Weights of a small self-supervised audio encoder (BEST-RQ): 6.01M parameters, muon at rate 0.0061.
Rows from block 2 of a small self-supervised audio encoder (BEST-RQ), named by matrix and row number. Each number is 128 + 32 x the weight over its row's rms, rounded and kept within 0 to 255. All counts start at 0. Numbers have three digits each. After the name is the row's rms in percent of the matrix's.
After each channel's rows are labels from the 100 clips, of 14976, where the channel reaches its highest value: "loudest" is the band of the loudest frequency at the time of the peak. Only what is clearly more common there than usual is listed. The data: notes from a synthesiser with random patches. In brackets: how many of the 100.
# conv: width-5 conv (model.blocks.2.conv.weight, 128x128x5, each kernel summed), inputs 0-127

conv.116 104:190159132139159161106147159144177145116093112151124154116142133072170129144107181148102154173133151120106162149108085108132111140169135169125118093099146121051120073118124140194120145106134085188124123239113140143166169080149112116127141115159184110155121052161159148176120103166077141156148099091121184190134121135116130170056140156155076125125173184094117145136114128129099145173124
loudest: 1000 to 2000 Hz (34)

conv.118 104:159165102124132101133114213096119128108125146134076152122102148180170143155144091116136152113151138093190097147126110075150177057110119144133153121120116145141077184099193180129089106040076071136139171135100128124179159107159141148111162120166122053130118162106124090174146102149126094085116134129121160134072134134141128064096124149166185104170166144170072115108148108124135103080092
loudest: 250 to 500 Hz (83)

conv.124 096:140074041078201122121138113090094110119065131115170146134126115124103130149157160106081145105141094105169081125108127094087125073141176091158063120155095149138114097151100121095134111088133093189082106100113068106121132205116117064137174187156126114095219157105078083146156114116125149162115088157120095108158125140121117167112153132169093168140120143097140140163138156130146142173153
loudest: 500 to 1000 Hz (59)

conv.33 094:133082177117109095147090171118091125114111121102165172065151170157202130108192126111164141155128135139123110148145123156124179151159109161053117128143124094129142143144041130115197139120125168081112119147142101138123216087110126180126076140137139067110097091163063157141139131134181122121118176189123162153124120121102102143081106107212100158097155186130143118126156091108102137115142
loudest: 250 to 500 Hz (60)

conv.35 093:093078139111121125086126098068102083133076097106126095046111096065077149115101117171140118160112133130111156139187106134067077107123113132109117152113154110190111104108224118122153115134155104087111096065111129105115141114073153139128082109134134147172061139158089151155087080147138117116115122095123047117169114082075100089124123110130127171048156087123103103093135157140131137122115
loudest: 500 to 1000 Hz (62)

conv.50 101:154123129121157099100103111123083179145123148173148114088086165107117125144169116129093135178113081135172162143117095114125133111097122094090159120094127105065157122203180112167109093073093132133104142151158129183133111131167098213170123130138163136176088148098082149141131118085082136097097096091117100205140100122095099044099128094132230148084115168142126084135135085135149126148126
loudest: 250 to 500 Hz (33); 1000 to 2000 Hz (30)

conv.43 098:140081103167120124120159168105077148131170139145118176116113115092179128142176083171153092172137122174146143092148130103092097159091111179119095084095124095167174153092133127115099122082179064114127074149099112141135164089150103191138082131178139086157106151114085142109112132087105175120103220166145129131073133148135068080176070106140139155138102079147085120089129116114146134096070
loudest: 250 to 500 Hz (35)

conv.17 110:097155139093101076126157096150166162133134103129087204105140102147095070164065199107098097195162156065154119107125156154107138111108157120126142148181095124160130141076093169110093126109139130087133185144117092104153080104134067119114086170102083102141110117099132139085138161145105069123166182157126109190160139110205140104090180113140175161157137132167154124152132108158161108124169
loudest: 250 to 500 Hz (57)

conv.89 093:141131106112132067152151098089148137105146088104211098187089111099183126158150112151152108117122028147130201117150075101129137181081096183090195143119112154120113164185137130174149185137144121188110115158092173100093114121128137119114147088092133139125114149121142125147113124099113127153158122143120128146126135108150099175035112175106101105104101105140103137212101115117067158147140
loudest: 4000 to 8000 Hz (88)

conv.72 101:134103167163122102178170069134130092093119120126192134118084066154151079184164130171092106152075159096147086156093141151148136123125111130133144124234143100158137137101124162146147168120166098092103129154184119163112167098153066197155116128098121157131168095182138133138136089178146146139111136093129134105137106124113164116141108106180105132104151211117106155108161092184141144209106
loudest: 250 to 500 Hz (65)

conv.80 102:087130093099130109200094139130032177129131172148108126164141143127112114154056094117203133170115138055149112165135185165110134130106156152072119150111082149098084138105057138074126131093110110126152143191142133171095120124130132061157198137149103078121191141154114106129166119152108122119103130134084109166080099147194161093104088085166153135134109111129118082119136118107112140125128
loudest: 250 to 500 Hz (63)

conv.112 105:112119098133050135148127095120108106128117142092120122126148090102130074153130073131070130102119146129177149112096093138134111146225117116086136091086144108122203148126100172147095170122088101160113105161129162154135146132124115063110058139124095098146133076116135215104113090092152113185103058120156109121074179122081119128078079106171113137111140121163097084139128128126148106056083
loudest: 2000 to 4000 Hz (26)

conv.105 100:127152161090151155183140110099093157120184138107139131172181086188134094168085082142137103094112109113087131164092052137119161219132142175132119181132132100119164125112141087145098100078235118143127099165117136128177161107112111129099153143117106112116105140103094166092112162131181135093182110142144120170108144105177122166170148129073162163134105130178101104180132103132114157103187
loudest: 1000 to 2000 Hz (34)

conv.77 089:210199103140143115143086071170125168128160093091094108159128148107098121125077190079078117136158149166107091122133129100116142105143112151133057101123129123082139131118142146099109118134162112167140099083177133161167081170079118213092115145166169111140136110075093092080041120110086094088100159127112137111121096092164152116138165120122103109091111116118070147108107118088138172180120
loudest: 4000 to 8000 Hz (70)

conv.13 108:112135195146114118123093120146111131120141086181202103146102182103164115124155148075152141178166060136114111183064130139133103142105074144140142140111119170153159081165177152169180158176169104136209140152119139168087155152111096159140138172097113145137142109139141138169169090071159186086168149156138174186132109170100181097146172099131152107112100118085110158108145130148167115112152
loudest: 500 to 1000 Hz (53)

conv.24 095:144136154179147130158113169128118140121102197162128050164091186194085146147119087124162089143125135140103126089188112084081114140103211170100140116108128163122089119120111152135121114113146108101081185180133107155095141107127086113087164148178145142193158244105087124114116085128137107115136148190126143096180106126118120129195125083114106161135127078114111151120166104153132119134126
loudest: 500 to 1000 Hz (52)

conv.62 087:144190136147106143177054161181113161160119160055141135137123160117093146104097144158097172150111167173161131157142133061092075126105160095138101181077170102112073133155151127109138088140155124150075134182120161155153154138125096113120149073123076126135112155083134160142147146169097133079162077107066144216163146109169147120174145159121141061126152111118128164143086147099168107142136
loudest: 1000 to 2000 Hz (25)

conv.117 084:149114154073146107121083137100120116190155106175096126102131115075119130169093123153114183149112147092082109104156166063130129080069172100094133147166135146080099136095133110180152186164103136125155072068122155117118159152102119128159110089150123142125140105078145106119145177112172088104081210126143054104140060194103142100144172127122088166124142117120091080132114147068167142130103
loudest: 4000 to 8000 Hz (87)

conv.48 093:062112124133144131145121165121161060092081154105120185103088111105172128123115138065085124135114103047120154081121111107074122132159138130101136107158120130070123175110127110153114106142141068125188074160142185147103102150098110142116154088190182113118125148098176088075098171146090146125099204156119110113139129111162098154142134112175178185101112098185109075141146118094124151071147
loudest: 1000 to 2000 Hz (43)

conv.19 114:122146150089130117095100099098100137137129159128151199127119088129086132118144140094119108200118112122092074103096124157175152152115140178093169097130144119114098141096107142149109137126141129149232195110132104138131140079131138180104177132039069126142077153116134122107144139113132142120112156137070134143090146159151116092171112057147254139116105113123110124097097174168098096112084
loudest: 250 to 500 Hz (46)

conv.83 098:121168090143086083159136191136126129116123127095101174076123146130131139180183091147124136083190089128239137156158138099093095114095173158100143089139103107118138177126053150161125152117141106138132114119110097126166173137123067206122154147080092104110127119124155149091085142098125127122143079107126153117157083092162059135080139063157221114142121107129106125133156147122129137135092
loudest: 250 to 500 Hz (80)

conv.106 103:131120168145134124135133101097114187132129113147170139140103180201136137054104149128150080156159134159075147194147121135150176098145112157181118108076173145171117138138152135079098116136135078126088135082121130122106141111105136107104087115127187126113181139168101100156128154118133122111192075140117166085244143099110163139132129143130147166115118115167083183099129233135125155164153
loudest: 500 to 1000 Hz (74)

conv.64 112:135169062125163061116165138091163153111122115148118145086110151147072155122084194184123171112088124092159160130109120088130152143115129210108147173160080092136139106135151159129125128148210139120155162100110172076146113131132114115074103093116093126155151119109115215142102089206165102033156102137126159139210141148108145140157155104100157112152173097142128144118128128127118104139129
loudest: 250 to 500 Hz (56)

conv.95 102:130152124180112122115124102077044098148171069095160138118081118114097167131082143125164177125153123192158122107200134111150130145121119145121126138138130137114116109088098112218128093109119137196130146132135127111124166120148096145107153111167146153142077123116163149068151089148125095102127191095094078108203127153093134101083111136090195126119157153200084121126104158148187101192095
loudest: 250 to 500 Hz (34); 1000 to 2000 Hz (28)

conv.101 102:128091157102120121129158144104139143168092113086147219176148097126096116123139147143158152165110097106108138117051117120065088141131129186095113122149150140117140178125137181131130151111198178126085084176149109114128083197138130120083089115082191060088140125129150174131113144087193118145127154107122107193068084112165165123116139173112146173103107128160121130120180139108184099112092
loudest: 1000 to 2000 Hz (48)

conv.44 090:141125105113095124117151101117116119177186108121090187112076138109114110119193121152153149172132066198112148110064148116178121150163141117070103114157216124123105185166115109148137174106139095162080118062133151087162158144201161111101176153072168109108147164154138151135125155169117118153104107147150143105071117121135156091207144136117150175138098147175108110122123144117137122185081
loudest: 500 to 1000 Hz (43)

conv.36 105:083109095141073139117161158105175178133139118147098078140108102075153097110111129112186158161097127070184152140123140090130181118160171108116110153127142114089086169110135148118099141124159142139133163129131200136195097104138123197117150138134154099142094130093145142149118119189098168143130107101114115074117166081091114222089066118213131122125135133146128106091115201119187135086095
loudest: 1000 to 2000 Hz (46)

conv.79 109:139175135120144073198161138171119127148207160135156081119134137144140120122166133204173097183115117139155165120172099142095152166135130080086224133126154073124101121115126136084090099149123060092137121101139130175100101106128135161091165143164143125166106118148159073156157106115064161181143153112100097124124106047159104150111115177171091145095084109081164109107153115138115136119102
loudest: 250 to 500 Hz (39)

conv.120 102:148120109119137120193118156145148165064126138101099071139163131123159154147080136147100121076147120074149141121092110107125104141144147109130144115113045138092120169118108099170078099151095141100167082216103100201183119134119185130167114077139088116174074107191175093084164146176107143184109083114137112142145149132116122110104128102089068154123139174092155129189123158149137093124095
loudest: 1000 to 2000 Hz (43)

conv.18 092:106170141150096138161118119110156128176136135103116163144111192140101171099123106081071103085082117085129143116057157122118108162141196092148144128149106150104110191167123125155140167121151106127159132110130113104101106194097097144165228150138100086139139145112070145109124117153159124172102126161119087081138143091153151090055155131056148132147198134204122141146188127156105166100133
loudest: 500 to 1000 Hz (51)

conv.96 100:102073052175168151161175168151159152122152119157129095102114124136092099083141147174118150131144100136101136120120128152160125102125125068133161102116169148203114149104180143118197144176095060090202134144069149125166118134129123085147088151139081184192174101162137140147140125131149155137198129220110120108171165085145156099103122135156138128121164149126120120121168107090167117165098
loudest: 1000 to 2000 Hz (44)

conv.94 103:116117109099095158073070120103125125187143114139140180101149130076114156141153160066095123094127173141098146169118160163210122134124157126179088226142105084086131124173149085180133108136157154101058116142117182151137150117142134124120147108159124137066133105141161135135144134144109101092121100102094125144173158125166208178069148160216132101145125163146124089141113118108110169150163
loudest: 1000 to 2000 Hz (34)

conv.15 108:131077119153128140148119116123166109104142092096072194097188129121085115132102112141086103103190134214116135141152109120066176130084131095113096087067132152115119142134152130085118155163099163136075151167124085124192134119087100110115139062137167175069126120112135059172154120178214135129154103137133175106105135137117123163174134104108155132158148146155101123170175105092151098188154
loudest: 1000 to 2000 Hz (44)

conv.100 103:125180052096167179196119116105128101190100115085121092125167136130188153182131074106124139165106117074135124114102152119140117097162183027146128101143144120103146131154119145138114114117164121129092126130108111134146124132162125124110099147171164111143162215106118101104102074139148124167126091173076118093103094157136097131158125118055138172177118154063109127083143119189150140193132
loudest: 250 to 500 Hz (56)

conv.63 085:198066055138126116149133078099088133215165114136133203108158184129122118162152104141119101100152148122117133180099117117168092161153109119161096118127133143127123136120156123108077128178127091184103064122174125105142121094142148086119161118164165148087148094176158105129189106093089081134117091137119160137172160169131207132092104130094116073092068124105135137145132074123085129129083
loudest: 4000 to 8000 Hz (41)

conv.14 099:118115132081122120115125101095181163133178081115046183138089093150116140120138121134144106081152107146060130163139103177128160096145104092200088119104119114097075114138155114193108132191152124089229121138131145155161097093170134139127151152111117132151153173049180124156111114123107108162201091138094122126085198117178089108116080119162149110149141109140106129094115126077137124136136
loudest: 500 to 1000 Hz (39)

conv.38 100:167082095131146158118092083143117117118104117163137152129156156112095094111109133159190152128195082195087152079121154139090147145078129089085124146092136111089135128132153137166092182126162097188041154126159137119123077076070184148118174134149094159148109173126156126178097102145103098134113129085161141087138130136124123070196112100112154098138093123148102118179097185186168101095128
loudest: 2000 to 4000 Hz (25)

conv.126 102:114130110127120078095149114135114082145118120150151079108156138116062135134096090088134106136107148128110136154138123094161128050179196099156161145124104168079092215133113139172121119157138118090090102179117096105179073150145114108165137141180116123183123160162109130159138075114174137233085146174140139135114140120164106100124084128099096095180128110090127147104219141160124175138143
loudest: 250 to 500 Hz (50)

conv.16 093:059132138105100115130141176222104155201090151100054098138096113111085163138151113072127106146157115117131124147101076113067093137099110067110112158118161137179125132141134092052139077152097071143117135163134159121131129141161126156077136121120139115142124131146105119145100123127149157133108143071050147141117067124132112184072081137109149149120163091123126139200135088147116070151073
loudest: 4000 to 8000 Hz (88)

conv.73 096:103092097086131134179103095145109097147093126158119210098135138100133100159142170110098116163145112134112083095173169128163104130189153177140079180172183094112115084120084094165116139148084110141130131148084129111093089080126147162079147131203185104120102148141122069138141160146091148132160138126135084106116073150127155216095089113178146155159059151092105111122140145135132060130131
loudest: 4000 to 8000 Hz (74)